{
  "encoder_arch": "vit",
  "model": "segmentation model",
  "dataset": "close-ups of made-up surfaces with and without defects",
  "train_examples": 50862,
  "image_size": 48,
  "crop_scale_min": 1,
  "horizontal_flip": true,
  "translate": 0.06,
  "num_classes": 9,
  "encoder_norm": "layernorm",
  "encoder_norm_position": "sandwich",
  "encoder_activation": "quick_gelu",
  "encoder_mlp_ratio": 4,
  "encoder_head_dim": 32,
  "encoder_fused_qkv": false,
  "encoder_bias": "all",
  "encoder_qk_norm": false,
  "encoder_parallel_block": false,
  "encoder_inner_norm": true,
  "encoder_moe": "top_k",
  "encoder_drop_path": 0.05,
  "encoder_num_experts": 8,
  "encoder_moe_every": 2,
  "encoder_expert_mlp_ratio": 0.5,
  "encoder_experts_per_token": 1,
  "encoder_shared_expert": false,
  "encoder_patch_size": [8, 8],
  "encoder_conv_stem": false,
  "encoder_layers": 10,
  "encoder_width": 128,
  "encoder_positions": "conv",
  "decoder_norm": "groupnorm",
  "decoder_activation": "silu",
  "decoder_weight_standardization": false,
  "decoder_widths": [32, 64, 128, 128],
  "decoder_blocks_per_level": 1,
  "decoder_block": "plain",
  "decoder_attention": false,
  "decoder_upsampling": "pixel_shuffle",
  "optimizer": "adamw",
  "learning_rate": 0.0028,
  "beta1": 0.9,
  "beta2": 0.999,
  "eps": 1e-08,
  "max_grad_norm": 1.0,
  "cautious_weight_decay": true,
  "max_steps": 8700,
  "batch_size": 256,
  "epochs": 43.8,
  "lr_schedule": "linear",
  "final_lr_fraction": 0,
  "warmup_steps": 260,
  "weight_decay": 0.3
}
Rows from block 6 of the encoder, named by matrix and row number. Rows with one number belong to one neuron. Each number is 128 + 32 x the weight over the matrix's rms, rounded and kept within 0 to 255. All counts start at 0. Numbers have three digits each.
# fc1: MLP up (encoder.blocks.6.mlp.fc1.weight, 512x128), inputs 0-63
# fc2: MLP down (encoder.blocks.6.mlp.fc2.weight, 128x512, transposed), outputs 0-63
fc1.43:151135157197145169163077136133138176103119105112139142127151133136149160125161087159146105133164105158142133195101143144127104110143131114147128080098112146087124105103090134120167091115129100
fc1.44:148185126155124126162158142144118139115175142081118149208113137139143092115093117125143131152137127143122143109145145142116150080086150145106120091147130124135146128175120080160129165077123126
fc1.45:174147156076104158098183098024086155075115179052096153133154156188111098121096156103104224102134160138146125186128089112148094051081086116063134115120187104192105124200125139158080135123079228
fc1.46:108165127121135134118095129136140152115124081114126133123138130122130137137131133145144166130130114151147133159118105120144120104143120123115124135109128179115120135120112124119104115159096134
fc1.47:163155130090132156136105141117138100120166113103127138097118120144159134112154114138139121100000174000108113154217058117126156125125117131131067116139097124176118174134127159087161136159140107
fc1.48:213179143153130087169039134153169121107106116069105091120095175098112123115189112132108130085119142126144112113149127098119116138123105093143149120101092173117140129113176102094116109130186127
fc1.49:172186073095132114105134106174081010087166207060123109172139123207110114168107108145154171149128123141109139109144114148110127082163188152101167122134122164149116119149141095137167167142156102
fc1.50:116131136143124120155128108119124121126166119118106164235129140154123124162115163152154128158102175132094106112127153172134183119102112092109136096111132146099122115142128098134118127107126150
fc1.51:138222170127085071215171119133111131156157206125141168186096169120179099088094116138138121125154114130106132142150096122113108049079096088094131069156148087122100137215119091195151158112095157
fc1.52:126095104136175173101076151101117184112130127159102135162092095069164106144119112172082130141121197134082101040174138161135140163123168126156050113125097179107128157130148111062126102111129086
fc1.53:114156120151116063238136150177120149118211238097126173241096151141193070087098033182159111155116101123103155131151117185115158084044116116078114034181142119093155150198077106140122201044115117
fc1.54:116122092129135142117122104193088113136126092098124120161170153134121127165106136129157139101163135107124122112166147135140101125124140145124173140130136134145127149147125105077130152130104119
fc1.55:145137138099120146116143100108123116112116207066087124129150148152088108156060139132133205153111097143175109128107123090066155043097151132099100090121147168154135140129117117115102155117123171
fc1.56:172170082123134124158114155094094110101126123149140109143169112203103108163131126127122137125048117116121127082103125183103132142154146133151195095099055128076131104129150180117000094133123057
fc1.57:210167141147173153118041098169150085062157149108110083143135127089168138126144100173117165139100162137109119124132121125117154162132123105138130109123100191133129120123123138035164108106104097
fc1.58:180178127125112113158125106131161230128118164126102121125013160043121161145156146155143084121070087128123133189195076163153139109130102166183210119123138147102128161104176104121062168115114134
fc1.59:158182173076104133115194146036083126090110222135168169201085124133156115125120174115136130136151099135167099211110091111113163050121163144111108102113148112137012122220130126175136095170096195
fc1.60:166201143120131168172091138178100141122114130103101122223094145122141127119138123164165108161107114101131079125187127096090196126064116113129145099104104213144129129163138124104077135125072126
fc1.61:157109159118104128143127108170135077153106142112131125178080117114102176151139116155136106135119110166167072145133119109157147101083152096155138071105087185096123125095125078148151151101140112
fc1.62:182114132140176151128151108138115096117142123066124122108205146255122135144097090112152155137118099123145124077137106123141101044127160130104126086134155155139111119134133135147154151142159157
fc1.63:222144112146166147147116136175161075078131124034087107149181160224135149170122126114157151119129137167122117113133121087128137050138162131112119072113147187163123145175183154208102177131142157
fc1.64:106067094108208131063162119149117131109107080164160152152137137131160150122108149104102079121134161130142143130115159106178124119123136138161093166128142093170105145099144144149136112134121158
fc1.65:123114118108140135127158100149103116139109154093096182082193123121115131094083131110100219131112106051136173169145100099112095101099137094073105155173197113190103192172092198124121137145127210
fc1.66:181077108119138173099108151131081172081144128056117117159155117174129080126113119157127205161116143169106157108142109133139096093162158084094129101105171154167089098107105117125088124112151140
fc1.67:112163126090156100146151091097107126128140163136138132170120175139127127160092129121128121129122134133160144127139142143096121093103115111107150111112173112142126132124131132154117110124097155
fc1.68:131158093170139110142182132213096173152191203139148149148136173168113124147099137107156176099127102126115152083140125078096102120150162177153134131211148117199000168183169091181124125121188082
fc1.69:156149109116161139141087154175147142109111107111121121163067194069195135144177129131139103129089153147101124198153126122107124152105079122161204150084147220118113182132163108122059083132093100
fc1.70:112167116145143124137121127131110110116131128127128138165116148160117118138143118125144111121130139086135093152151150145111136111133132117129152120108150132120132143122154122124125100100118125
fc1.71:224198156122129073157090115170142094111068107103070118156095169080088178119131131136134137128145137147152058148143144077103143135091095102121182184089106190182126156132169125128128146108118162
fc1.72:109096115110145150142123142167070084121170109129103217112166142189140122136110157123122168148085185056138120132018089079120120134123146094109079134103097069125133152134098181130028113146109082
fc1.73:140224159097122105190174103154135147118142204091103129148106170115151129110092075094153142104102139170152157137115088162106148066113131134079146054147150130128117115178103094192123152139114154
fc1.74:117210165102084100203148092133109158154141200098109181148102142149194070102101083101132205138130130143130181116121072153149067086137067116016105109160160094116108118233059097218143168137087175
fc1.75:121137210141103114157166068159161132196074095128059202197079109102137202095114171192183069182137127144195126143127109114159196015034121121142134118195125132117154122106150122133158159141098201
fc1.76:119164121145134147159096115131127125132154124114102108132122116125133103130127094159152122139124134131106134148147114172128134130113106121119126099139122158104132125131118117082104149116122106
fc1.77:108122123139125116143077114115138147118155151123110133153123135071172127153115107170139129132119137139114154114162122171125080127132118126115117107157142130104125144177120118090126130121092139
fc1.78:170145146145145173155098146125120145125144143088113152104121130129127110111131103130144131147119113118135130094129123135100154090120141147134124098112145137130128139126141122092105161132138153
fc1.79:134159115129128132125153109112100131132156136104098129172113146139112132147097135139152120150117157139104145109149147130104158117098143138120134081135126152130122124129120109129114121135124125
fc1.80:132174145120130125116124088135099129127130163092089131192122133119132143128075133150135146153141150140137134134150134125112125095125141127128129111117122162152129135153106146131130129139100120
fc1.81:150114104164091140124102128141116120134141156129116090122148104172125108162140110161112159144156106099109123155107163151105114159190146103142178109126048106095116135116135213129042107147145042
fc1.82:129136114172144120137143133153124140103185131075117147195132135142158094116096119133135125154125135139108139109147175126122148096066139141135133071139129129154149131148144113144127170081121130
fc1.83:116159133120140152127127118108099107131093115141078152172138091110133122069117128162110134156106118131105119198120159150121151124117111100134167118086095148135115129138139185125104074121074096
fc1.84:157188163110093176127137135139120226120123140108105126108065126043122180137151089143150129141048139111148141230126032104116128111093164104134240030143075174131123139131090058178149128137147110
fc1.85:107149131091133138107092126150135128122130132098074148167123143146130151152151116153144145117104170135109128136145143125120113144110134126120149109098099170131121144127147115113128102137122124
fc1.86:137132195089097166114149162072102095076129171090091101114125137122132094087124108093102144117118151137169108129103149102049164068061154150133120123074155109126188099108126127110121134129133196
fc1.87:167115123087116148105183076087092152117086180012073123109155151163040112176061117122124232151126118153196146136128110131115087038120150117086132125121199112177136139150125135138098147116163210
fc1.88:129107125132149130104163076156120139109116138063036123111170156134080131148075173123110223130115131115112144060128162108071149096071156131120144150163142111173184127039122131111127132112169146
fc1.89:135179141138147125117128102150097135131121161095085103191122155112123130140088155147126138137127156139147136126147146124101142103106131137113151113125122151160123114136125130121130099135117116
fc1.90:140120138139123146106092104165140130124132136121127077145109137130172160133129101145123139152129128154091127180130125135132152113124128144133124095118114199137126121142112119098090155147117103
fc1.91:129170177141106110133169088101147114158073142131064174165069138132130158106126172157159082135130127119163108174131098093162191035071107122127138145161137125127150123107143146149128172135083198
fc1.92:115160093111192177091109121132111146106139118093064114162121113156114138140098122149129170159120142136103147089148117153110117161152131148111133122103140159147121153095108133127105111135102090
fc1.93:128209164142128119120126122130099152128107144112081125202153117143154116107090133134124165141135150134101096159125134115107142095072118154110151098111121176149126123180125166112099111113066106
fc1.94:121118132184124168132065151133057201082097131105103197079130127126185095079115160127130146127119224003145127122197145112090112164106112075134018139096150059085133125174119255193169106139071120
fc1.95:147177168226133194136061172082068151133133121100111140107077118029120109119105125159150124143255160077140119139194225140120138181112149096115115140148098096142120097081119136091097167111154112
fc1.96:177144129120132122103148132156157146108079151098103050159140113006137173127120104161137151151147058219129100140185119094168145113104124163112142126103126230170123150126104065031180158138138117
fc1.97:183167140156138144142150105133090141117157198089090106176109144114131129137102136123165120120137163136113146119141130119084154100118172157115118108142121166141113119160130140169138116151122122
fc1.98:187213163121090122159131110142144119122034133059005121124083149131084164109129171141136131105133128116174048156137134041099139066094117148147160169095095165161159148117147128123136138133114163
fc1.99:141159142135129139159111103139101125138135135098106105208130137119130132148103119161150125147137140142114115101162135146114136126102142137129138120146130153116130139156122125107127128143108126
fc1.100:125217186118150133128137120113116144116100152104082123177090142110150160147076137133136136155124138130150119144140124114125129095129136126118127108113107181145137153159107147118109115149046134
fc1.101:121155127144136130131120117155106125123129139082110133192129130131122126151120134166145130149126136142110135128145136132120140117105141135120138106134138166126133127133119129130119116138122119
fc1.102:145142113122134124143117104141128104123133126115113141143113130138143111161119128140145138119120128111102124146139136164139138119147137090122135126140130177120126144115133151132093098136125123
fc1.103:153179146134137125116093133168153122109132142086090116139106146112133120092132135134135124081116144128124127132131122103132113114105118144119140131117128167160125153138152126102148134108124134
fc1.104:189104167113148069163200098198143079131179167089105189116052162165179118162106147178217072148137115112168205148099111124174103000037215152137170167242111135198118146096185085168087202200182220
fc1.105:091149144102139101125109129133132059137099125132110095173166166189118169123095106085102186146107161197136115120081124138121149136112078129060130131065130169145120123144110159093101107125048121
fc1.106:134128121140116128134148125141103130125136128096109135168121126141125116160114144145155128155110135126112147128147156136121149098107146146128136090121135149121128124131127125150135131143123135
fc1.107:129155107128137129117097124141140137112137120118120133155132131126136142152135155118141124139113129146125113131132126127137123118156125145140132106100105156076134137118119122114154102151089111
fc1.108:176117121070144140124093136115125190096115144078124104129105137096128120149110098142114190127056147112133134030151108169067159135155118093141153154111135176161114142159129205125123097095130122
fc1.109:122121135149157169111099135039100108104121090118124151087165145124122090119088189124125145120085215000148134046161173098124146159091124096099004162151110041177134106098112202069076134138127139
fc1.110:153180130173170131178133136159105149146115128113122136145122130134104120130116127132125117148132110138133101134149151113093139089112176138148113116115136130131126127083142111118140131112156143
fc1.111:146145134127139158102115112155093128133117123086086127178123126106127165156098150133131133135127147143137119125148115128138128139152159144140123143131124163146132124140132133121105127173116133
fc1.112:107114117199090102141129130162082140122133128129120133152134121177124115110138121134121125133255155255137096153000217130126098146117147118155154150115075098087131077122098095208062130111124078
fc1.113:149103137161153175122125129165095178134116078093117133130172121104108166120110101142140123142125142144130140089115141126165139127101147151168124113127127149161124116124154149202149140124158132
fc1.114:138154145144138128109122095147107122125142139111086122185118122121144116127106129155137135151128156141100144128147144129105137121116145133115137118102126162147125123135132140110130117131098131
fc1.115:153121118035111128081170095088116152117122194017082123123172145141089124178094124115134223144120128167165127106101113133087093021096108128068134104129219120186111147130130118130095158121121215
fc1.116:111083089108184105094126128199101128110144076067093148179198161158148153175063152131163162099137160141132129075123137110121129098108120115104149132103165155169142140097115116103129123154133149
fc1.117:099126118141104116112105153174128154130142153111114118157190118062147127115080116121129120187110116170191129081128191154115127139126123155154123094141164137121115124168126166060082165111097131
fc1.118:142163152121134114136081138138150056107142120130112083198172128064190169117124130110101107139096190146101105132088143131097121148103114111171101107111082157131133142185163116076183096109090103
fc1.119:121145174102091160151146132071109090096104134084078132143118161119129140124128156144148097150114148131153117122117156130108174068083149101132119135107181135118174120075120154103123157120128202
fc1.120:145137109121130126065027143119163134093156149107103118117119090115165116117185101153126139114127137140104147091119097161131070156170117141134125103116097144092132148141129113071113111127124102
fc1.121:159167132139156122130095102159113140125139165092091091173111149101140120107102144137118128131130152153123144127144137110071148109098140128123137093109123170155128119130128140097130105120119127
fc1.122:124130110113125122105060123136142105114147122122110128137129139125149094129163123165132144112113149126096123144130126183133125143124104095123142122129135174127122126129135132130106074108123119
fc1.123:178127128103109081149062125149167080121133120107123116112118153074140112114160094169133127116101122138140092129137122157129118151109099088131162109108109179139122107145151123098097089132135151
fc1.124:118143125133126121163143129150113131121144108085112126160116136147128131147121138135157117155111151124127125124147141132117132115118125125129143091120116154105125126120121114123112139136134119
fc1.125:158255163147187143118114136128125171119136167097118089074069171166161140141112146118152144129150086165116155064194136094081138093139174080117144137143088214112117156150166075215133180154113109
fc1.126:120129086137147108143111104185123122110117121140131109104112139086146133137146112089113130146152108113124123255141130104148115157123097139119058122101111164124116140116094153144183096124145091
fc1.127:146143130155133116138138095148128171130119106102122141143128148134139178157133143134162144114119132125075119139143145105158139101154112170138147106129141162158098139148124105160167183157124158
fc1.128:161229186089099132144202139033125123102110197111134140160057102123159132076144148123130077168135097128164081221127085127120143075100125118117125098092154125098095141191134141134120151208045202
fc1.129:183153082091162152127139115125099000085131174058115097169190142236107144168108079170134189166105126140125111085162113134110121097131158135100101098060121163146103127123139106079167164128146104
fc1.130:135142134215149169119062155048067144123120105110114143097125153098121080131103162154137128104186192000131132121255219120119143142116102090138000178140117040171119109127127246121164115109111117
fc1.131:138219112130112053226120128141138137144214237095107204241075192145204062106132050158163079126111124103099118130160108159114109099078099081099120071195155125102171144223074083158127176047108128
fc1.132:149153172109102084196171112155102136117134190102129146160129170135156119130100130096152137091126122139146111169101075139114122061125112136105150087145133121132103139215145100161100143163072152
fc1.133:125164129150192185108121122150095105123127143085086113173117121121144158146109148163149124150130123133129142133144136126132121125107147141139123136136143204136124129129122134112136114128102125
fc1.134:191151128127144113159116140144164099124131124120121100111134141133145166123137119124147114140000099057117118117247079138146181123168124121136052100152105214128125150157188255109185142137117089
fc1.135:123126143137130122137140108195111107143120146129123180152122116139122128117103148133109095152138139084164120156154172102145114078099177139160165095156137109133106175133132138088149162133150171
fc2.43:125177147115128118148150158125120157094064115122088113096111114125129142128138131118143135110112122105188140179104128191147159088099144190122117134102135149110170135157108062136129117163142135
fc2.44:119143124146140095145111157091133132082092115148087103110106138096116126165128120146125124127131092108164118134137139132128154137128128136109102136107120157135162137139134117069125125136160120
fc2.45:196156131075000099173085088090168157152073197098123089145154151174095159114153091100134146117123162073144124109097106071112138053097033088099092057120103098037129083235072059164151182178044133
fc2.46:114143135150137135133154160106108133083100131135110118114116122125125127129137125145123134143112108143159136147135127140146127135114162173126120142114138129132172146112141118130113129099132127
fc2.47:075124138100155126144124099144110127123161160118190172145131164137178102141124115163109141136149125079083146126090081129145113115187106134103153148153194123122095183091124103140132125083081207
fc2.48:086150158131142104168131175075134102067093152170084101101097131099092137143133119201126103202057069149196109199131090232116168128119138139141108127086143147106143189134111105118100098079125120
fc2.49:131189168117075110180106106054133066133069163181093082150158160194109142189108127158126139143132083077169164082160115126099190097107105057097131089112145105091177176133125108085137153139118139
fc2.50:097126119153140124148104164114111136051083116137125101102146142115138123166141116162120141136138109122186132114113134150135155126133118148132116124111118161116077181139116091096129131112144108
fc2.51:224139137213099119182141148164119106086118181141154131120092118127147122114177091176149091105136110061144114141132111127103118168126159155141116102176083089115000164144169126153140202105133119
fc2.52:173096143116114127089173130220132134116073167116036145121081148127142109108098182065149141165155120116174131102122146200170085074088134109134116186198140135130156083152144152134110179166146130
fc2.53:133167114142181110085118131124134114096074068172081112112078133082151140181116156122125093101134115128156100173147150092167135148133132179163125165116106170173169128106152134066118093150155112
fc2.54:110097144141138091145110154099110121072103123136107124091126148129164142143143129130140120108143103109175129134132134119130144118139115139124150123128117125139143136149148119078131149152145120
fc2.55:120117112152104107153106133127125136172108133125096071122145125120112147120096102130100139128157140152091132121109119103133111159144083077130108169124114095113127085121114124134118150149119124
fc2.56:169156124108147127134163109158169138134094130107111167154154114153147112086152145085109130099089166156093147108048115146131120093117110173168167154134121194141135136085146094118077133097126132
fc2.57:101138126136131106157144173057128061057135133184091093091138129096111140148128087155130099158101053114209093111164126193112183171115137105139077114075142117120186173128130136110180099113161111
fc2.58:143138061149120117092195079129157163144142177086128137139105159124116147133052174081116108153172117207217076134042164092102132147070189148147124167169123000131077076085101194216110148156151141
fc2.59:228090167124002146187063080151102164141171205082194111169156165169132093103168122160098159157065170077074144077145100151069161101201095049128121041154131026063000080134128112202152163070041129
fc2.60:094186122120114106158122171069110117071126142157108106092130099115091111138099096141101123165148075153181139139103120190118128131099143116116127106076114117038148167140095097112113103121142101
fc2.61:150137160103126121107096129121183108106073100118141116138122135136135121114120149126159133097124137096127140137187128129173137112129114115109100134138113197132067113162085111080137170150129133
fc2.62:146131156113123087147070128126121128094125140143104130117118165146199137140132076128166107120152112085210131121122115091107142127131070030119176061114143114098114100204129126081151150142129118
fc2.63:145193147128142147144107171085129088078066108095095104120132143200132136145137101142188140114110116062167124197174129075118146127098168062082117060082139138131128147218128113130122117129159115
fc2.64:152137096153150175103137137166122134146149042115161117136135095111064102139109150077113114070150172113101107125121167095143117157124156145141133174147102176125144140096129139129135095122176113
fc2.65:129125132119114085131134094180134139175113109110127134174144155110148139117118111077149136038201177139101116125051140052192097120140043122141140133134098148102134062149107081090152193170102125
fc2.66:104186147102070078174060158019158155082129189179145116136110148124124139133140025169110115166137090089174080166107105129081163097113081089146119029102132119029109162201111090108113123112090101
fc2.67:156154149135102162131145157112133136117141127133135124123126066126096110092154120136122141116132139145104125124152114126108118149111175127103147134124117139112120125135138148153111120113119116
fc2.68:134049126155113157095080079183155135118208150102204180179135161129185102088184091160136127137101159108111183127149142142095046124149114089161150040172130104066028158133137163148101149013096118
fc2.69:133199114125136135138161150072132170116112117160099090120113096101075127140056117096075110137117095155177170154141104160146149134100130136135153154102095134049127134116130131103082107146144103
fc2.70:147142126132124100154137144101132128084083129111126090094122139138126150142139128144126133116147117100154129138152129108137125122116137151116148124115107149131107150154118108110132154148177122
fc2.71:107201186101141113189188173051139120092077138150084107122110140103103137120111123132126128162055093166145101178115091171126157095079106136104109147088142123105187169147090094123098156139113130
fc2.72:120133156105123105139150071118145149151179155092160187138127189154148111142119160114181140122155138136098130089155118018110162145170132099067157112141180038193100118134155182154139163130113199
fc2.73:098101133146155105181111164121097101059118125111141112125140154116134073139110094144175126108139094099168149119096119179103140117142134173130114156135135136141072185123139107104110154049151150
fc2.74:159168112181116039176176158154137109070127158121136124116085189125152128137156071116209088071148061080222153152106113113110088113119105204115128103186115102144074159176128108135134208132162170
fc2.75:213160209016037158114144090075181120231059153156093143139093070079087164082210125119091097177077206141044086137174104168214066156144102155109087158106105115189220079181130147202167189209099106
fc2.76:105097139175133127156129163097111119050089120120118102095126162114127122149132125174144127132125096107185135130108135141126167138130146145126116139108137127131118161123123115110108144094150132
fc2.77:136126125153121103127119152115120122083093128144102091098132128111133141153134126131119124153128105124161121125137129153154140135112119131144127145100106143095122126127137131088122125140141102
fc2.78:126168119128114110144116132126144146130121111133129112139115123126100138152129119127146132130112130126138137101108115169138134143119126124129136137125123148094103122127119122128113131126133120
fc2.79:087105150147135120154114151084117111058092116150136091102118148125121124174135121174144126142130086118189131117125128167127196138143135151130113117083136146113109182119126114098113105099168138
fc2.80:109148129154141117172109166087136114083100124147106085099113135097100131153119107158126121149115084095179134122167125150120173156122141118139108125095135159091153180113141105091120115096164112
fc2.81:085124121127165111121116111166090114146091110109133139172137100123148109039123129111130110106191110217135163169085169135125104077089117141199189112113136156079079141073123097148123112090125130
fc2.82:110137134139136098152112161087132136078079117150068102116120152097119124163120116151126129130130100119176114142129134133128143129124131127106110131095131155134169155142115106081117125134155120
fc2.83:135153148120128139127111115127134140108079115119125122118135117099117109129137111123142141105129125121148131125104120122140134131101138092110149083059152191117141148106085110100123128133142134
fc2.84:135168081129119145155185062109146129116126158109132180157148142168139135161129207079139139098147122161137090129038106170118125065126115121129169145112144127106124125071082090157144088125085157
fc2.85:099160123158181128139130159097137096062116105179125116097102132128119132178140139168107123141129094136196124127143136162135181168123152113147096151067122169118126196109134122088113082093148106
fc2.86:121142108107095132142118118144133158214186163168162145150133092144092154129123121127126143159125148142064133101144108161118143140139114110129122115172113127100109103144142131177136148178055102
fc2.87:175127082144071117178098090129146167170082134114115061104158124151076172143117118105105140098151180100087102114102137077138127144115067063129086113126073093048138046141118088159136141144100103
fc2.88:126104121120124122070083102174104154253208142125201129144152090137128122105129112081119135181148139140063153092133117123110122141151104087102120105181117099103137026129138177163125127179071115
fc2.89:101147122155148117163123160077127113056105128137111096082111142103109137175129110170135125155129075114191135136142133169137172154132148137131093120098131151103147175120123106099119115097168117
fc2.90:104108120151143118148148149106135131095096127140099115098131134141127131137099124148143137113145100143186146167138128142135134134114140180147113150113132124131177148130125121123123115117142131
fc2.91:166158162072055127134132122088130116176088150113092121128090100113101164105189111124127104159115172131091102136149134134167106125131110117115124141116120095141175081185131118209131186234115120
fc2.92:092139166132131120170093181064123104084115144170133123108094131136112112165139098155130112133153097104208102134122133142123189141123148126147128070072142159092123196125127090072114092099134131
fc2.93:106160129141135122180116161097126142092122137132113112100123130106120119150127102164145122124160096135172167144131122147114130138111158107124114106051138147070170178127118097133091097117147113
fc2.94:113161160115123073173148130078135098084089163074121143129116197121124177149121124131149118105112102127136123149090140117103149101153083154093157126097159139182132143160120129128182161065148171
fc2.95:063160131093157109099096109144180135175056115114111133126124147147158152123116122136144127115049103108098192132143105103178119100121055154113177153154201181171155150159121099107092161088131217
fc2.96:135081122093144123138177079104147141162126115072124158143145158086090156091044125122118119134147097147151106150122130002122162176096128139124105128096133047212131087091093192122152217135143153
fc2.97:105116148131144124152122144062116115070072103148141094079127136111102129170114110167140130141106078097184123151143134167148213143147145174139134124077145145155127170106130139052100104095170152
fc2.98:095174203084124122200123178033137111122056193151063109120102130127104138090143081203118105222082052136123097173166092195111158082090106118112128126081149151075219188201113114155110173146063122
fc2.99:124142136148125106132117146109119109098127128147129104111122125105123126139135105138125119141143104128153129142147131150121137148142135108125119111114119138103135126129141133100136125126148112
fc2.100:129125144141100123168090186097107109059098164130081109095111117130118129146133101177112111176128078098180117140159122157112150128114126104143117101102126133064159156159154115122126143131138121
fc2.101:114136128147127104154114156103125119086113126143099108104114140112115129155123115152130129141141102109167134132142124154125152138123134132126106127110129144110164151135129118105123126123153118
fc2.102:124143127133116122128109166134118119084107116111113117127124123120132123113133123125135120118161118123178130142100123109141131112108123120144143128097122153108138133146110106131108157109139137
fc2.103:102144139135136102160140154077125117063076127148075101097105126102101141158140115185121118158113086135176118155127123178139157139126144129125096139076136136111169162131113116117128126117149123
fc2.104:110168167119173163011191105131126123148084165154165086135079103173192155025168162143107135179106180248099170110152163086151039155151203101082153170127137060255106113138178157240110134080143136
fc2.105:203104132085079117154217085159139098148132132066095155131166142194118112120121159064164152088119120126160099116121125068175105118119172152087113122143129090170148056174161192108124153205130157
fc2.106:102129130159141117146114164088122129051099106135124100100117147105123139158135118161139127142129101115174136120124128152131174141133137133120103130101131138117116154123122105097111120100154135
fc2.107:116143131136125103135139149100114144085123125132117114101142118137120117152115123141124140138134109103163130131134137172127141122118135167110110137131128121105158139111141117104131140139171135
fc2.108:134141159098062111109096133110128217133145144166136154124114091109115094135192129066107127120135122095145081131034091191152109094099084097130145073101116148079141114121123120158119117161072133
fc2.109:057099164064150090097108048168151143178134123098170181144150164140183111098118142125135133082128115112079151102068112048167119095192080126109183173151238121136104147099131131141104201114094243
fc2.110:153136111143109151135118161120139148091118115126151108112105121130097160160143122141152118128091141100148126137143113115122135147104148134127101118117116141091084157155110116124139102123152107
fc2.111:092148138148137101155113161079113126076108135173126112080118123115115138148119116152123112164137066114188100138143123156138179149102135139137113127102117150101134149127147124087145123121146114
fc2.112:101132137100143153109146036119087132197150144075194175178136188142133138116077166127137111106103161218107130126164160084087085067176081129113169155162234104140037128087134078176168150091086255
fc2.113:107110131134135075146087155096126150072111117150143126081145158112161120130140092126154124094120109081187120118094102119123135138112082153123117122124122143126110139163129136076142158120125117
fc2.114:104124135154142134157115160078128111052090111138127102089116143106118138151122112171134118143113082111185127137132125158136182150122145126145099120082132156103129173123132118091119113086154125
fc2.115:151120113113070116140100102125154129164074131112112072131114149121089162138108127061141130086156189110123120103087113066185119131103054090126116126130090125111150057149116098158153153151080126
fc2.116:182056151133137114129109129127112132176132102123163131110144120160141113139143161091141107103120140092137120096116115108144139148148126134133133144139110100167131081103144178125123112156122134
fc2.117:077110165090108088186112168081141146071084135132099112088140152150138135126123118121154143131063067095167131107049092166132175052151095124126147145107144133126122156155110123130102143124129164
fc2.118:175121090107163166116168145119155086128071126118075121114191108118139148135126150103162132108121136150127105117100141086165113110115149126122105132107104109133116137109108131078196116143169120
fc2.119:144116155118070129143082161102080120151152171129142107131113116118122139125145088145146095212151097103117138112153121151079193142181097121131128099128111080106166067173134158144132176175072105
fc2.120:100155149154129122156112143090143124079120114170086119114123166141088110179078112152121139144133106134167118085134147200119174134104126126130106138116142165110172180113137098098103115104140129
fc2.121:109123130160139134157135158076128102072103127134120099089123136103116131158118122159134119141120091109181130131152132168127187156116160124143103127087133151108138194103122139091124112093161124
fc2.122:099129135150128126144117177107114107078124131138102118118124135109130120138116114144139129127145105131171125125112126118128166132119142106139134125112125151111156158133117120102105130099144127
fc2.123:126147148145122143140105158112129104088087131129121102109136132099116109137114129164131132134093101128155112130138116146125145146125127113114123136111122163121108157116089122054118122097138116
fc2.124:112122131150136110143109157103115124069100120141111103101122150118131127163146115146137134137139102115173140121122135152128166133129131134120109120116125136110119155133128102099115126112155119
fc2.125:095132123153112095203097179106106130115180145117098113085111208142098152222081153133129131140102086078162149125121088019066212159117105045115138116145114010164153167141137172141120151120177124
fc2.126:115158140119108176125104126137104101141073083093085156148129104088103150079095151088130139077192166099123129215097122116130129066087104126139070149122121132135130113133097063212159105146109129
fc2.127:091111108136146132126110140150130148059140117121122120132166167120160138137150132150146138140121135117145139112089121147120119117151117131126123082123121124126059140154108138114129132099122109
fc2.128:227055182166015134189099129094046124085102155065152064066150096119127111152115140120103105142151143094145096122106107103128153150139094106175152097119105000112010063094150160171142196145110139
fc2.129:129129157128071081124096083126130057133080133142103123123178131180157132163171141162149124153160115048183104103145157095137128113065111067104109046106139126094176136152140121069179158200104123
fc2.130:102133169074149168104152059135119131141121172098179199129131167144168148085142139107094135127068161079074146147095090086095109070117113129109152156166208112174106162117145136215150171052085245
fc2.131:156197057156189077119114108146160130113042072170000102115103154100111157181081141096122121122135090148148084162114181083171144149122107170159142191122080218192202082131144131045128087188206094
fc2.132:130093146169113113173120186118080108036153152085160101123118192115158121150151098184183111131152103092163163103088116152066132124146144164118118098147142043147084174123157091125110187079127140
fc2.133:117122132134113104148130139094114102095100143153117109080121121106114140136127118156111112164153089126162120163142131150128158143126136105149123117112119107107169131125141135110151138139134119
fc2.134:105131132038182086097151080158129131143154135115162180137142193141177104118084099128117147124109128065075137116121078086179126121168105145079120163131230127157103160117143119123139151124113232
fc2.135:173145149114107131122176138138129117083056093108177079153129128124132155107156153143118128103128168144137136138131116102172093122149135134113141147083110141138013119148110106120159135126145123